From a checkpoint of a small image VQ-VAE.
Data: trained on drawn small creatures on textured ground, 15.2 epochs.
Rows from block 1 of the decoder, named by matrix and row number. Rows with one number belong to one channel. Each number is 128 + 32 x the weight over its row's rms, rounded and kept within 0 to 255. All counts start at 0. Numbers have three digits each. After the name is the row's rms in percent of the matrix's.
# convs0: first 3x3 conv (decoder.mid.1.convs.0.weight, 256x256x3x3), inputs 24-35, a 3x3 kernel for each
# convs1: second 3x3 conv (decoder.mid.1.convs.1.weight, 256x256x3x3, transposed), outputs 24-35, a 3x3 kernel for each
convs0.28 105:034046028095070087144122147134144123129137141096163046126086118129117133162120096187173160074016037065131149135130140138132137140122143143090129129110150099092091118119117113155054139110065116117125129145133150131089136118132120125151150105131150103137109036103134011086115108021133093091133136117135133099127126132090124124
convs1.28 108:123143136116109108149140034176168119147111093132131142154127118160115102201173178150132156159152194127137178135133128134137129135137131120129121132131121129151123150127155133086148111072053149142140135144160117140141177175183133179125163111109094168171079124170155108117139125128162116094178147147098145124094113137133114117
convs0.29 104:160095112124118153063124174093108085154121116216199166133106125130066105155114116122129149106165150121167156143156153133158163133135148120150108153154160136131101199139169160054148161144197097109111134137119116121131072089133105113152114132132094062040114118084157130098134121098101000135096091139136125108155161131119134162
convs1.29 115:138156154153110135131140109185178174179111165145141179127152177179134157212198185136093127133143158128128181127144129144137133130137127130115122118112116107107114178177151155114155096107130130125130122140129124139125132148113118121141135085131172151106171150116190141123166130155127113176109130131112177127159158102172145093
convs0.30 102:089122129110108149140161127144140099137165144125120123121134121131128130137130125162115072141133121133134112134136109146115103131129105055073107145149138089097136155178139132120129139145125155136154132077175162157122082094102087169096108140167109139098125104101155123099164141104117166129129102113133142141146115139138144126
convs1.30 103:149158168103118142101112129095116150072143166141134112055114141111103125163132095078120127057123135101115089133149124119132136117115128091118185121105108142154120144181153152070151181136158123137105123114131126128126116149087147126177157147159106175113154151110135129095111141160076120144125129131137131116059141121112117107
convs0.31 101:059106095100119132151109129149161140097142141075064158064134141114147118112117099099100162119134169174164139161144129124116095140111099120187145098145102107150100121094067124104108154137136136121134162158122139171113089102124145103170170168166166094000128120076152122112164168166175133168101130089114077153149146136130139122
convs1.31 102:060057081116146121149154183120171142139170132021084108144111145138129127122212151086112063138119139202157162129134133116128126125136131144130127120096130127112114139172150161189130157158166118117139114152145112154152125105072124123199177141144064103113127162088216188077185190107122155123136105136198171114113079130109121162
convs0.32 099:129129103108151177097158194111136114098049101119060055139164166105168143082088107168115046191158087154178149131156168103109134110095106107185149078094113091066051137088037159125115119140147145124100158104135139131130059094102045136166047070079112132107138112095161130143155069102128150119096091154183071113158092119150116135
convs1.32 098:071139167080087126167140098132112148147152130070057096153140182084088140100091127082108110163121125163091101112133136110123132097100100141148154126122114090103138126129133148115064176122126102111134144130129136125133137139178085168139093102087130128128131121095178117106144115074138140094142172132120082024082150121082094072
convs0.33 100:133091153145078059095048103118129057109116134128133111132099088136128152146117175083124192139194207136142122158149147154147135162147153072157124116150124104161087159000150150073105130141095128094121094100123130129140141126141146166074117142159124124123147122060163145143103135136111184152122163132109152153114139135118153138
convs1.33 103:076140129197181082136139150140153129117129145131121142113105121150148169150192158147121084192116148138171167129116128132101119141105123106098146140132151158139152110136158103146112121151101124133135119135112127127128079135148084162136137101087074142062127109111161107114128115144108080082106079115148166173122103147208162138
convs0.34 105:233186188154127097122114086093120098143117088107142071173151185126115094123172141127088159058029171198119104125101129113110126136143154164156139182170133132146115188104156170035111163113092119108124148129089139125095096101173101096115105102089150103065095105031132154101096131135141154131133127140091065096129075040138079068
convs1.34 103:077117115101053153073077115150088163153148110169139066134121124159116127129104063128112168078081227119119196129129130125128134138134138094140145110146120093130088152057183111121109054086128129135129129104129127138148144143078129121112113116147208125108120074125153145119188160106200130144135068168138138087181188094130117100
convs0.35 096:208175149179145121120087127142095113120195154137089085130138124091200139116128090159126116127114126120146160139118117105097103124119118134114134084051117135101101121138154141139136087079148103103096147153101122143101144123115157090114120120094147111049134085046100138117136140103135103100148156168081089105120161104164149109
convs1.35 101:184176135189149086112115069138152147131147140101138092164136156154141162172148169115102086070118140139155125142121124137103135130115137127144124121156133111108116142199175170173174088054023108133134130163137129108122184135101179149098083136130126139121120164119150139209082104115144106120078100084138110124213160119112154234
convs0.36 095:122151153122120101110139152098125096108150137113135139053117161063104105117143140112155161125121144128129146117098080133120082124110084098147127113142128146164165151130114135152114105110108144156154134142181129110158098120182039104125071132173127139146109131155141085118150112128098106155137102158107134111073142158042110108
convs1.36 096:125122062133174071080063069076095131080108127150153130132111172123111189122139187112118102151133097146114141149112128135092112157118134139115115136116134137139156150140115144111082135079099115118152119129140129107119114125165121126131057118174110114188106099175086118132098165160135119152138096060138125122129096194127068190
convs0.37 107:135121123144138092107140118120119137113122148098122134151106135122104091139152130090067093079053155124106170156149173143147167155150166128102115163166150129119112178140160117132148144127182159095145145135118132127133154113124162143142166138119090054000077054000138133110141119101082065126061091113108155116134159115057122081
convs1.37 108:148164136162172098162148115149152182113166181131131148169177183164183200231197168106140173090143184161190221134126138126124130126116124142129121139141136121150108089156095099123118169100142102113135125131120132144131125178147146145124132138152156123102168106078154087141138169080113187178157125109155167179097111203126136192
convs0.38 105:137124107118099158164114118110124165118088159137167102123122079155099111133185158177157083128110112148070010152124132155130141176163164120163150124126108105119148134124082150191134191149162137128127109130161115139111134148111113119119121131122093088164109134132133117062078122105111116206185186149138143121137109125094084133
convs1.38 105:103106156074128148094073085186136142164137092187179147107107106127124158150148135174079123144104116115112120122132133124130138144137132125133103122132123121134101183148194126110166136109155128115132137129137135127126202145131114189095116133100134162116153123126093128161082079143127123135077111125150149126174147172123144157
convs0.39 093:125116118099118129062130173129128103126183148113148074121052091170099098153091076119133147118082103188108098106099118108112129125132146115163131157128107133136110116136150128151119128125093109109143120119145126134141044119095082176145074150101147170136143136080134111113160124152151116114187135102187133165142077111150111117
convs1.39 093:061115155114157140087126140195127138166115118166136130109119088130146097105156137044160130131186128099108100133117139127118132134118140154117133145119115150132121095111135124113154130093083090125137095130145085124141059151118092154123129119137113135091172118102110120133130143100132146101133082109224097127173081089167125130
convs0.40 106:165166170111074103109159112152099145140129148074091067139170130139152139163135154132128093119079130167144171148117126135090098140128129152107138135087110116084129178117129176141197156172178065133108126100152117176140068103141123151170146124101126120097061022111118100161128139157122133167116133136130125160089100120125137133
convs1.40 105:146153123157122130088083140116140131101139150042099071114143126110151103098116113167150100087141100151186036135137121115140114126129122111144104143132129123103115076088119085115111151122094128113124121096129119133142087122129073196172122174067115061141135139201140206160173152117077122119069074149079160094142110106155099119
convs0.41 103:062093077103108095113120122117126124062125091114042155151142109156100107128115079134123134129113069136139138199157139178145131162132117123164143102164153108191136103016114164106147174158152120143132108157132126112121150085089146091088147119131128120124150170121139152137117147154143169153183146162105095129138114115115124117
convs1.41 098:158115081152172138121124129145155194083120135158105130163145126149137111163130117160135142154139153114197129144113124144116122146129115115107120097119129131119167117110064109156124104117149119137156112122137095087125192166159126135136107137124162144144222112131162087140083133131148206113088108095167148119120134071173143125
convs0.42 092:154123141151125161091119120126122097117109095074025094140082049130087082135100099070062119102108107148124145113108140117128148116106131126161149081136155076083107199134179122129163178152179183170155163148137117134131168146126166117087133111075192108107129101095139131107092139123126122101145148126137130147149145148124135146
convs1.42 091:104109115110121153117118107199180188172132154169140143174147182206155166232205182087126123113114147140168183130121131129121131124123136153154152129148148137157125123130163161168155086128154121109121101091095107089105116104104123127111095055071115129117187115123124093113154134107154134152173173217151142152156141120155101074
convs0.43 105:160165144147095107078065088104087095141145091098100032163067109144093097116113107159084074138085141167158138153154150149169162144151144125140099141119097111149105132123120096134151045000083126090128107082116107128135152154123131111122134088102147146105112141151160158104147074145126126139153119159125133154131135139063083109
convs1.43 094:105096182130128103152155116164157130149133155129198189112094145143104077147113100111210159180146129206200096126139145136142135123133130114100179117093128127090096099086158122108137191167180126128113109112134131109124159211091096148073085129119151161094140142143068065160121118112111151115101125139179114148173140164111164085
convs0.44 099:158155066190091108137107095125102134070146107149127112156098164148120130164090140071097131074093149175142117165146154168126144150116145175141123115089137132101121156178093180123046018048172143115126072095142091118114144118129139155172107136159093123158136100146098049078098079156091050083158171171131128136154148164160123152
convs1.44 106:130139077095131123172161141083133139161113155140239214099153158064119075078106096147168210128152114121210134111121118126140130126125132122154129111151125116108100113167139113109134125084124108121138105116124110112126136112153061077089057099120188138128118135113124104086110141146154176169149145185128116077098085105199138126
convs0.45 109:133143138127075107129134124144128129126087106133180134113118137171132090136134098091107091056141113094116117125127151098065128106095133126119137095099101136126081117088103133047163132103129137116145128073123165130136088114119125154151148104119015064091000131132099112098129153095089091166125088143166158141166158140145137131
convs1.45 117:112124161136135108086080109076100111138137123095166131120126108090162111135135080194123177117063122187132127129136136139142136125140133102101153121106137160141142169170156124124132162142157127130133126129126116112125111119125092120148098110144202143170208077124208154247137143065136167117077090058109157126127131183140112131
convs0.46 094:089096109162091108118096082106084047135109071170153142115099133118073119115122135171145163151156142172115137119136129141164148121139126116115065160153106126118113136075054158124065091053057178128153181119112178130142037052120043057152077104134157135129126140164181151178153161142106095115115131149142145157135124116125138155
convs1.46 098:144131115102135167069097140089111100137123160142143134127137137114133122152162148180135182159107199150153176122144139133156150121145143127104131099067121187140211160147137155153152214173194142140136125123150129128146182177149116135107129146163080113088053163120091098098142138138157194134149190160091139114079129090055111086
convs0.47 102:165134137171113130151144112139158106139125138109127126166142135185115138181142087117098093125007088164091151167145132133110115105105111113097099128146104124113124127134105142136111185111133154133129120150146171151125121158163120199163158161127111115091108079125129091123158183130115124094079190104101114127100127132094106137
convs1.47 104:152125144172135163158107131109098104080117128081109076117137119125077079107146117143128084112131134129155105112118131137130128127114117131143119117098111137132160114078116115114177091104065115110098116115136112119126067119156133071166103089058138082126131168175172149110152111073132123153072129097120221160098128088109180157
convs0.48 104:152062098176139097145131155113112146126135128104088103127121122110154123095148095114129135167098134216160157143160169140134141146147126139105128133112144128138135147057076150181167115143200141110119141110110119121126097120117118127049097126113212167168116121180101110142185067146093009094069096208153119148151152097139157144
convs1.48 101:071094187136181159110073116211129145140216184119161109139134113127124151141117138136093072095128081140137094129128132118122128118123132120128119106146145145150136176117120138151112150149103120122123117124116114132135148162130177106163196131139158103134087160149130129146173165160119121111155121134185139186135140161128144152
convs0.49 106:134151105118136136106122041094135127092098111062073107168145128148135164088106110116090046163133086135127073141142164122103140114141131100110120104105136137153127153154131137174150068146103097101130081141165113089135106113181110138135106138166138078087072096050091109039125146150065187167020136115081017083120086094175142145
convs1.49 110:230160163123162192097115148100096117136172102095106081149115130097178112089112079147128144108075062199095105126137132125134139116122134127109132107143145147159156139128101093150112172210178128115116105110138122133144090057079123135138151167164067139093118124094133099077096093109108105082075073081096087053133198099123087148
convs0.50 102:074183174121131166126159112110117126084094096149149153106111089105120102092109109143128090132115098134145103141129144136124143121131151102102105151127148112136065059162210093186196051126199158147117169151121162152128162112086126087104104098124129153112110095085156101105144134122130136164087131164119101030144107090132122104
convs1.50 099:096111151099113142083133159168145170148125105128153078165098157167130133175141112143124144154131053178093131138142134125141139134132129107128139146119108143117082120130106148151141169146116121136142125124125130123155150142139140145119163165123145127110156158137142128150068138094081138093110088103133119120207209110177166094
convs0.51 105:166202121131206170096139183127141124125136119081130098130100133096122120103120153166084095085100132104131168137160157146131145166145152135173151134103134126148136083161147134167188091162137104092117111158147090144136121120153141099156107096132221176187179131146143162129000078117060148175067110100168105142150129118135132135
convs1.51 117:078126129084119150105099139136136178142117126106076098099107147096139135148171150123118101170189143177175146128136137130138135136138134141132134129128145101131138140177109117110102083117092128134148141125147135135136154113098149164132103128178140140126160155138061108110164136138142120144162130154141097017162156085127124083
convs0.52 101:132116081116124141162137086137140148130108135127124108128130204083115109082113174120152103157170071149155142120121144086091133133127144154127154139105127179134146159194118137179100110152160162148121137122149117114124080134123061133150124135126135108098138136111142123094156121090129151099123153131174115104162101076146116157
convs1.52 100:075093121138192110110188110112104073111162140110088069125108107099149153050107157149088122214147091151098139102141145108129131096132130119131122143152157119129133130123094050163129128072091152138132158129152154137136092173123154138131106129149160124136157140123219144157113150105141124126102119091085166088048181111110146067
convs0.53 086:077090160114166113121136153118115123140160122098015092123053097144154129119106096099120138148133147136101156208203109181160093126111085117158074160215116115179146114099116132156109121094087099094127110108123164147173110095118069098127101150123161070095127085114134106130129099102144065168161115144110079118116092195145150152
convs1.53 091:075177097173131152107161141108116167143104133144127113120168183085071122120150161159116172132142068121107118127166136133144120125140111166072106147064062160111145168095102203165128153150166125113125127133133108125132123068099069155172107153202140099140116152136178161115095156152079128159178162123136076122063082174105107179
convs0.54 101:095076101057127150046048141154151164151146110150102129124151118116150115095145107136135139166185129182197212163140152128106140153135161114109115115141138105137108143022090145108120176231221139110120112147147152136151158101128122105096125109112125111167136160177134138130096077133120139106163177136116088128131131117142158131
convs1.54 102:107157112136157134094110139162093122105107119127116100123146155113109110108137098138074087114135171014088097127122126123105124131112131124115110109136137083125140163082131121098128096090120126136119118138138106144137182143148207160071152162139143086071110069102146097123114121087116115135135130117139112121131112164143140142
convs0.55 101:130111136128116147125119132128107085137114104089065078088114078113122086122137129131132113135131122161117130161140149125094126137118138100129103115147132116128128142126140124125125104104093053073073107106088102112090099079088119116093132129094122156163131137144147138149135148106117150128107128133159158151152145137168157138
convs1.55 103:164133154187136145193166158132126133125131095120137118176151185164132153220197184121125104122130110136136137144125142128118125148129146158126148137138150169160161189143159164123156193174189132130124128135131114124123121151129151111106151127124117097090120087110075046086167169154126135158165151177072086082083080074107120089
convs0.56 094:086162173117140178167155199142134115153181099170159119094082077119054050100106145143154145187159167166151157089098116101136147103134150073140041091160074078124039126133184145123109126095124156145137147125122160124143039099109039130124000071083186143101145108024116062005125124128101121176117120089167157169105038006150052017
convs1.56 100:113132089119128112080071048149129126144145131151176081097137179127150161108166135133120106077126135117135121106110124094108127115120127205147154195155148164146131131146125149194141145121073126134122129123099120126131055140146096156166130124183101065126151091155213127139119196072098194115106163148208128107140158189169073109
convs0.57 104:089138125142160098147129138128125144140106109127108165142152138079101146066133147157106165138133116111064099150145139123134138131153131110147096101158130117127109117091085098112147107124142148140144129154138137138138150136109080128131104120096146151126092138128041112161157153139180175149084096156131149180119133172139126154
convs1.57 098:122095056155107109141127152101135132106137160135152140146168170138197102160133109173185251152104152132170176129131115131115116128132125121123153108128147157144148157159158089107153159133085133119113111112130123123130193154176075129163119130190148156128149093142168161165091178194137128164152154079027106171110113168079066073
convs0.58 098:135123113127129146169121115103121125107122133117126112118112139157139125145146140150161156105110130145082137105135141079132147114146153151119123126117113101124105138172161077173159178148093141107104183154132132142093089098114091110132102105121116114112111128130109062034140183126131095108179116136148146102130139116117119102
convs1.58 097:145085130123151183138085129101145128105128145101119104114142140127093056104160080104183145069155213087072096110136142126155156110146149120135090098133075114110069145156103133081168165142140137132141128131170139139143128147113100175053057128098134172147081132130183104147063104072166141084164124090096155167106175127106085154
convs0.59 109:143133134136181170147111171078097114107126101100098109135172124112079183079131127151102116149124128116133144126128138137141128146153137152110079121184151099140089109145154127092116126132132105137114106153113150109131115082097124069090156136125130134133114148167111094159126106140159134095110127100082112123082070096109084115
convs1.59 094:113132123090126147144097100184162195091163120155096168107094091120124038099136076063124142105136103113115093133127128126123125130126126109114123094169154121112100130087096148150067097177119109134141117120120114127133121133083149136130150131146098128119135088199171175103129153096131077151094123165226116126139118143167126171
convs0.60 096:169108147170132121107139167064087080098135090118031234093132124149103127203140195132083116140105123172130163127139141109124135097108113054094117107110129120137135150142139107137121092111116128114110142143094102107121154125133164083103178153147158132039134129092114120090140146111132148127149134153064056149091128127124123106
convs1.60 097:084111076107112081143144117134170157129113158252158170120105138139142114127161077141147111152111073188173127120116150128105138123111126147136140126128143161228199111154151185147158145176152114105115100107105087076084081100091129123106184212208146148166138120131065104048158142123132115159078033107116111116134121101171173139
convs0.61 095:131106127066121104157147097182118125131134106122146109101141132143175087149135116161103101108129116132098099129123150098063115113092121192149132157104119175120136113125128146130120133113089104117075143142153101135121155131107164136169138142090112095097096134160115137064152134146114100093143101128103134110134135138170161169
convs1.61 098:065083168125097194152158166192174118156148164157103165183154092137125118116098111140121070157204087101173134128124133129125143131116149119136135166144119104118053103114144169162183153176069119138126132148141133117122196163085103079081120141130147122120118148106098115131161149097138106102106099120183116083087116169112185192
convs0.62 105:150149052163110143151130106134117094115169118087090086125145156164115142146161172151105138179125098189176142155117149131083137163167170129108154155145142166114119170199124153160061095092149106163100126167104107121102133150121121144119122142113066054098108044072146111097170171114136102109083110092099108098066088088087117111
convs1.62 120:089043059122198092128104093117143141083127155093150154129098119142128137112100150144181179152125085127221080131126125129118139133130143120119134128125137156125120177161132160113159134071111130125124132140145135127152177135155136100132098139169147155116212146120136093102145140133166116108151060121163136181150157140083096159
convs0.63 099:044110098097158118075120120105128146097086101088088084128182150122144163122127137138151138110115127098081052142138139160153168166168175141099097136155144117133127057147161027134175168083149133117127140114114143125142122126108141149126111143118130136133101121095115106093095128100119153124056104126121135126116137138119101116
convs1.63 117:100079089158110114134089125201167125147142124128111116131161131129110099191150104114122112124178156097128137133142130137135137141145141151150154142143138156123130133160108126116081140144124124127130119121129125119130141120109095111073105118121171164144058133212121129166147156164185181138184147093197149072176137122097076186
convs0.64 105:131208124101147077139125111155116116162091133135106111111108127139109113165146084114088130117120104099129134144126128149157124160129111106118123134135113118120126130130138116109155111086129086112131131121137113132135163095075080154148055089176115080080107094124109162178168110186107091152098128150103146123138126136112106115
convs1.64 102:120135088179144110102123149191119126129107081143184136125137136122082125127155155130075110132042122183115127134129130125116118137119139120119124126098101151156130085075090154141094166157180118103121115093164111116129105136152085101145145106141092079072103132151090140171150115143124162101106126127076134097192157112132176137
convs0.65 102:157162093132152104129084111126137110137121111144116143124077132121135157108153153113120127118121137134126095133130159130120151143137141135123154193065133117080133123022058127133053118166164148121133126136121137083129145114094135116131129150131109123166097127164163122147138081066106084158139099170145128117123091094071116135
convs1.65 094:098125103126092168140122149174121165161114111179154135147200134123183167142157124172157169131185134219082117127134129126114133136119132129134141132148141095140108138155134139143160131103182107116143110153117117126119092064172116155210142245176163099146130185098077159113083158104077104144062120106126194225167132166145203142
convs0.66 102:109157110165159127141126168120147163103137139149088120151111088139157102089096164137117098157152142069104113150137142132100140141135162132130083105127135066138161109167153153202181088152104142138158076119138169127137106109126088131107131140125026153123105166138049116162095164140146219198206180106119131132151169138170145123
convs1.66 110:149108107178118100127120182138193221140143152112105072130149184148182162168179150119142145130112151162142195137142135136133138132137143142135155145127143154136104093164144109100122154121100124129131119127122119120117108132098134134086093144105089096131147117140138148109148169162126124177120128150150170171098084119116075063
convs0.67 101:177153107125131136120109078066113121189215131144142140129053114066073115107073090049051094072146148073149155145139158131131150129134162135081141142164190130169154157093107073037046116130120143086141120116136117137158110107094149125118178138123187112093080127076098124121135110156098091113086102130124078130057113148082087147
convs1.67 107:157142130152144096152117140173117154103128163151150123117146147108092142116108122161134153171126124216206191131136140130130129127147132139129143105172134130174116132125093150178156118143178126144135124140139131132125188115084181142125059087163091090140148142096165116094118147162136220134161164150148097139122156110092100102
convs0.68 091:093118128129134175109125154138114087082150138137192184210128098206131120185159141134149094111143117113104114151126106166118087173145109182097138184137125129110128157142137180158107069126121133135192086127201105091151054088129030129171081105130121122127144127107129121100144136104066144159137121126154152149154119142144137159
convs1.68 092:145122142117121175133122147122067111142123176168154174164116089146128102107116102140063145144088057113072131129137113159158130161151124064121123052120111084137130132146125120055124178116143123111143107111144118143147137190197071150154105088164070123095076151147084160133083143086075106120096128107152117089115099090120063082
convs0.69 103:140102104139099167132153172110125092104119117144122151095121193085138138130136123141140131129170117037111115162160136136140130121121122109142141073123104130115105065038116111100115139129136140143131173148088146160130142116115134098098125111127138150092121132108100129092126099132099109130099108101010136175000070125089091087
convs1.69 101:110137136124107077120113055137117156172132147086117162109121142131137181150126187129149123142180133136195146125120132126114131107112135127140099125148096122135122132110057155135177073078120121126152126135147135153144081103123129158129183147189177166097153147114127105127174152178154092105171099132175174145177204126060144133
convs0.70 086:142136163104093130130094112200167143164166076112128109131093120159159147127128141097115124071100132113096148119110130126123117130119110173122131161120126196159134159150153088122170035096145088122103103121137084090088171143139158116123051049114139122102110096114096088074163130082126109126105111091137117089146164145107142132
convs1.70 087:167096124170134120177144120097101110182151110147143095113079104114125131093139142080084069149140124183133115135118095137121107146130124105092169132135180118122142096086078154148040101140096118116127114132137103125157091147162186137159121109126149199149132118149157133070137200139120135156117169125190116140152134133140136140
convs0.71 102:088112110151171120114069112079108123120145110135086080072174135099111102118115103134135150124096165119082148114101131127106122133123132172167155124136122129157138133156141106133158084037130141160116132131095106101106109124135139132159140078162141110132154112151088093133128140102162126157138155145138130136143144130113091125
convs1.71 091:110161153076115146160123095109086137115133110129132156108143125072118084113113093108114164132102143136106154117111113133115124139145132162211141116152128101097129119156112122124187144144139155169165115146153085085110086150145110117134114123096170124125168170147056051091137079117127106119154153157129137145102086116071076090
convs0.72 099:151147064100146121062125181169179150153104165117144136129175130117129118158120140060071069150115134132178188112083086116106110119121108127203174123096104129105133101132128114084112112138100145128118111074073129103102140109138159131115166153122108114097154146092105078098120116152103076116144131131059088061015106070000075122
convs1.72 094:132119116117118116140106124137117035137128058027069093103128098151124101041106119077086146086065157140155186129131131152153141127134124093120106111120110125130146130177140136121100146148124141151127091086114111130114138147121098117123183146121120134113094139152128097135140110164196124093113109128104089170191143161106148149
convs0.73 098:154165153135127127115121160108118119129116091148082174123142125131141129208170175178160127144134140111144138134136123141130126142135135145117113108114151110079145078150156138147110131104100158154110155099065127076070191146129169131086128101046149145120156170124118119093119154177113117137108123096082084131119128131145149120
convs1.73 125:111140102088139139075110072085110119101135119134167183131159166088107106143095061153138138140153145157145090110138118121130122116132117137150118163147141152150138109147100126153121112119099158118137113128112099093105125125137143140084138118067163124164153137095106088046140151186130139104090123058072124098091152099104096072
convs0.74 093:142139178135136132150102121126148084130122092103147119153124147199125142192162149123134100146142129109116145110118099130127101126123097103115092143099082118107113146117152118121130089147108131118101106109093125104103072089068070104132050074112137121121121122132129141141147103095125106095169138138080164166079131163092121154
convs1.74 089:097060107150096119120121119113106107127123088128118124112139100143147104081120102081152164131132127180132109132120112134122115138132119123098143127099113145127137070123105107089096122093115093105108103112123110111117103111080095154143087124148124143134126130142114120106092125059102114103169185085104118153099087125051098122
convs0.75 107:094115081156156098107123105127186100121121123087123122135100130085062142090155144087151132119119078125090153181150158155140133108116112120129165151107149115095086052097125128112135105128131140144091113179137113137118073085148148114141147092128074128101097161089060039066090159135091116102153138123058094151162141124157110134
convs1.75 093:119127133134173145133114172154138110116177090137114090177165170100132110130211179158153101097191154121154103135123124125120118120118118127121145127055143126109144170181093081148125085191108090122117107153105102151134167123145098152152125172095091141161166117142210099132136139116154104137113092078065153138190226140159080176
convs0.76 092:131132102145102094127133116155142131173153119129011078101147118102172123076093105159141149125115085137153109092118135073109131090110145097119093071159110128124112140122136156152120123167174140084049156119055125119083150161158149129113143133147143126159125111110095131132128096131129120135077155120054071073096114073091112082
convs1.76 092:093129135107098142154114135148136157115130076142126129123145165111149189151168155171144136122072117126092070109119133106121127092112130159135144100115134128156163100095122183044139112135158127139147140114132122119114109141065128138092076088094140160110103159151066111135053108134108115164127144131112091145184131136168159125
convs0.77 097:117154156116148136111164099072048073144076105153192107106134120133105135134129115127126107092156144131088123136116099132128098120102095087124067138167171113099151084115153099161161151158127138162141139124131125148089104118072151164089087125145107076105086161139145093118103145142157161125163135089074170136080125152101127139
convs1.77 098:121130137123161117125175125136087116163170141197146100155099104135135116102122090104129141143095152132090143113116127127114122119114130091118124110116121132131118117107101074143112125123172102113105111089118095091109115123118153072117168133025187161195076055113128187119128139100102157115076143123127145138150149179173145141
convs0.78 108:202227129170090124188147057134137113139139122121078057160097155113090138152111122086114099137077082155159125134147147130134153132161170134114135175131121141145149137109123175125025116090138135113115145133120140084115126132148098143195097101115093099132098059107067114149142111070148138088094063107166142153163138036125112097
convs1.78 105:149145101107134078151129079141149181130147121102099128152138161123147156136082156201155144184171154166126157124124133130135134129132130145129070160151122129121153126184125226088141181095122131130114114130119129148125136098119115115102116128110190172149151125217163130216133166116167131101119097123128106113156108124121118074
convs0.79 101:089079131072153163091165119184171142121165087102164074108082155136145136128098126176136156170144155132189200131136135151164166159174176119131101177173113159114120154058175136154186120161196145122119113135111127106145077079098070144147097126086110097148088131146146138199104082075131120086140158175086086123090108170150126148
convs1.79 099:141107151112149138088211181086140086140114116153064079114184073086135089064098129120102067112130043086066096123152126141145151123129118114108137139119116127122124163093087091108155130083113106125146138154124142153136119073133165116097152164127120129114104139135092122116154176165168202169186173131059066143062121130120156162
convs0.80 087:045123141073098101093135118115102086131123126125136137185105098135112085130035058099125129156141126137128138144134115116102107081082102171127084130103040138091075098148152110125132113106111114080136126146171154164155053090088065087126100142151084113108129139143152134105142090091119129139136172101117124151120134118097028036
convs1.80 092:095208226154185150173142182171072110120110132198150147177187172116130120135134142163176170149105127114137172161141144130124125120113099172183128156122125164133104099178126136132128161172114070099108123123137114129131064086126094187170161186155069068057108107124116138133152082075135088118185121164209133138085116117137199113
convs0.81 096:049093190141105159120130140181089153105130158129187209110153123092156115099160153104109158090121101072087104142140106123123109130127108129137130072098137126125158138154146082157163136149127153142084209152075161148099122139157132112144127130092113136122112105118149143114113141146131152116157143145145168111033143132031162140
convs1.81 094:111141075128167101079127080067081171122122104158111093124158175126128165092080124146176155098158113089092123121116131122117116117115131135148098122133141124124103103092102142124144121085050107098084121107107116126123094064125088116136128161132150122096137162086128099109100151171097087095093113149134127119114119077110036092
convs0.82 106:162149110142124130161147107166118094128095157211148106113099160109137096152147143162172136133133095127103169124145152138138135151134148096089127165147157113125167102122090110128111087118103128105109133115097132113129138126148157128120124138123144121136118132169119145134214135091106098151091112115074092074079116121106108112
convs1.82 099:111144167122149196158151202132130133166149098116152193115104130127135122118121147099091152145130153125120132132132121135146128122142121131124116119098100135110110186139150201107191164113220150146140130116132129109136095122099085144084102128162077109094062117180076099128056126160133126090149136030145162085136127120087216151
convs0.83 102:133123146190163132161163105110144080136103131135096160111129135116082123118087080143120070187119093140114096153125137126098143133118128097129091114131099146129108117081061154174110136131088099130089158137110137146124176105137160120155134120152180181090164152136084039081080126108160177082149108024132117117117162143102119103
convs1.83 101:111096091134156078120170112117121141191094142215087079173200149161173184120114126139089102082152104102167169128132137140125130118126128130116123143121136148120141165124161131098097140101131128116133125130141132147149140144106181140164157108130118140166151159172162144153057074167087122131137167092129120185174143160164151162
convs0.84 089:146138120148151145127132139186186162126130129100009064143123084169164098070120057057118106073144148075150109125121131106107130111102121174121162175104103149087094096097098149086102135091050103124094145177137133151132195140137174116093200144131094094085106149119122156134149119084155136122145152176053074001122174083072087042
convs1.84 094:158161147157128101132104112100125137085163100123122112156148147154139166167140142101118210118131191080125151131121136121110120133115130103145123155183177150210143119157114142136156150132117076112141096139154088127145132061087142152142181148146146133111113099129117125127124132135194171134167136147117104147172164169191154139
convs0.85 105:147139121115114084105116102126128111163161132126169144112107088107072090122117130121139209113091149151133128135129121129138127140145145098109127113135142147133150117136127040000116054015140115121074162153112157156101129108152114066142109035105148146140152071083136084103069129138146164105160156110165170174028112157000092156
convs1.85 099:087143100091163123085068090104150116088131099083060083189129147153151124117123116134135190076170214151117097143153141138140124136142130099096113101093095118076073140141148160110156163150083086082098120093108132138139094118134144184124111124044148147118129108095149155059129172180121078099127134105112123121132056121117112133
convs0.86 103:183083104192144177147179163127150166108150124105133084146121122139083086118132112096045072101118154073106179149149144168162148164169150077138069124177125128146081165143090166128097140107102132160132161133107146157116122114133123073089106142139157055000130061076112114128138145162166173200147169145095113097114130117111136118
convs1.86 107:085091073072123053050139089160136115150159123123190182117097104143188104123150109131166177109090063097108074131127118129128120126126127131126148134078119150140130098136176177141146161122184142136112124112109125122117181185087172130114163149184144135212158085131177160076143125176099090098159108116200114112202149161238192101
convs0.87 093:117100108088111089094144114138133092114117121059000000146106115115126112114113068144133128131136157186127116130123113141123097144125117179142070129078057104114121137145144113136134154175103071090108078124130098144126148127120143109139150132136115111161120100155139116185105113121131137127155139138119133164049089109033108103
convs1.87 092:099124151118103179048127110168158116168166089122104089119097081151125088169134064125101122162117136145110125139118105129110105123122095132129123142149121141120107164157114131175156104091028118137153132160138116124177113137157145133134105146113113105139127103160161127160110102112107073099122109067102166189133158177095135164
convs0.88 098:093104120082103124101147132124129080147143129114104060066082073042078084036041103161130146127101132136086094101103088107122123120133140117108054135111100143108104122130128119110106164141117146176154108140126123127133187125136156101119161120104149127147125144144144094102166135172141131117171143129122143163034024095000008048
convs1.88 096:154095095131104103140182126108113125137133147119142149108152223116116155183141150148143153074124115105122135110093123113090122130119131176192155162155124143158137113110033097125074097127142167161154150167137117113113149091159140097145107143101190133140112092126148137145111092148131139111113118068104122081169204157135161150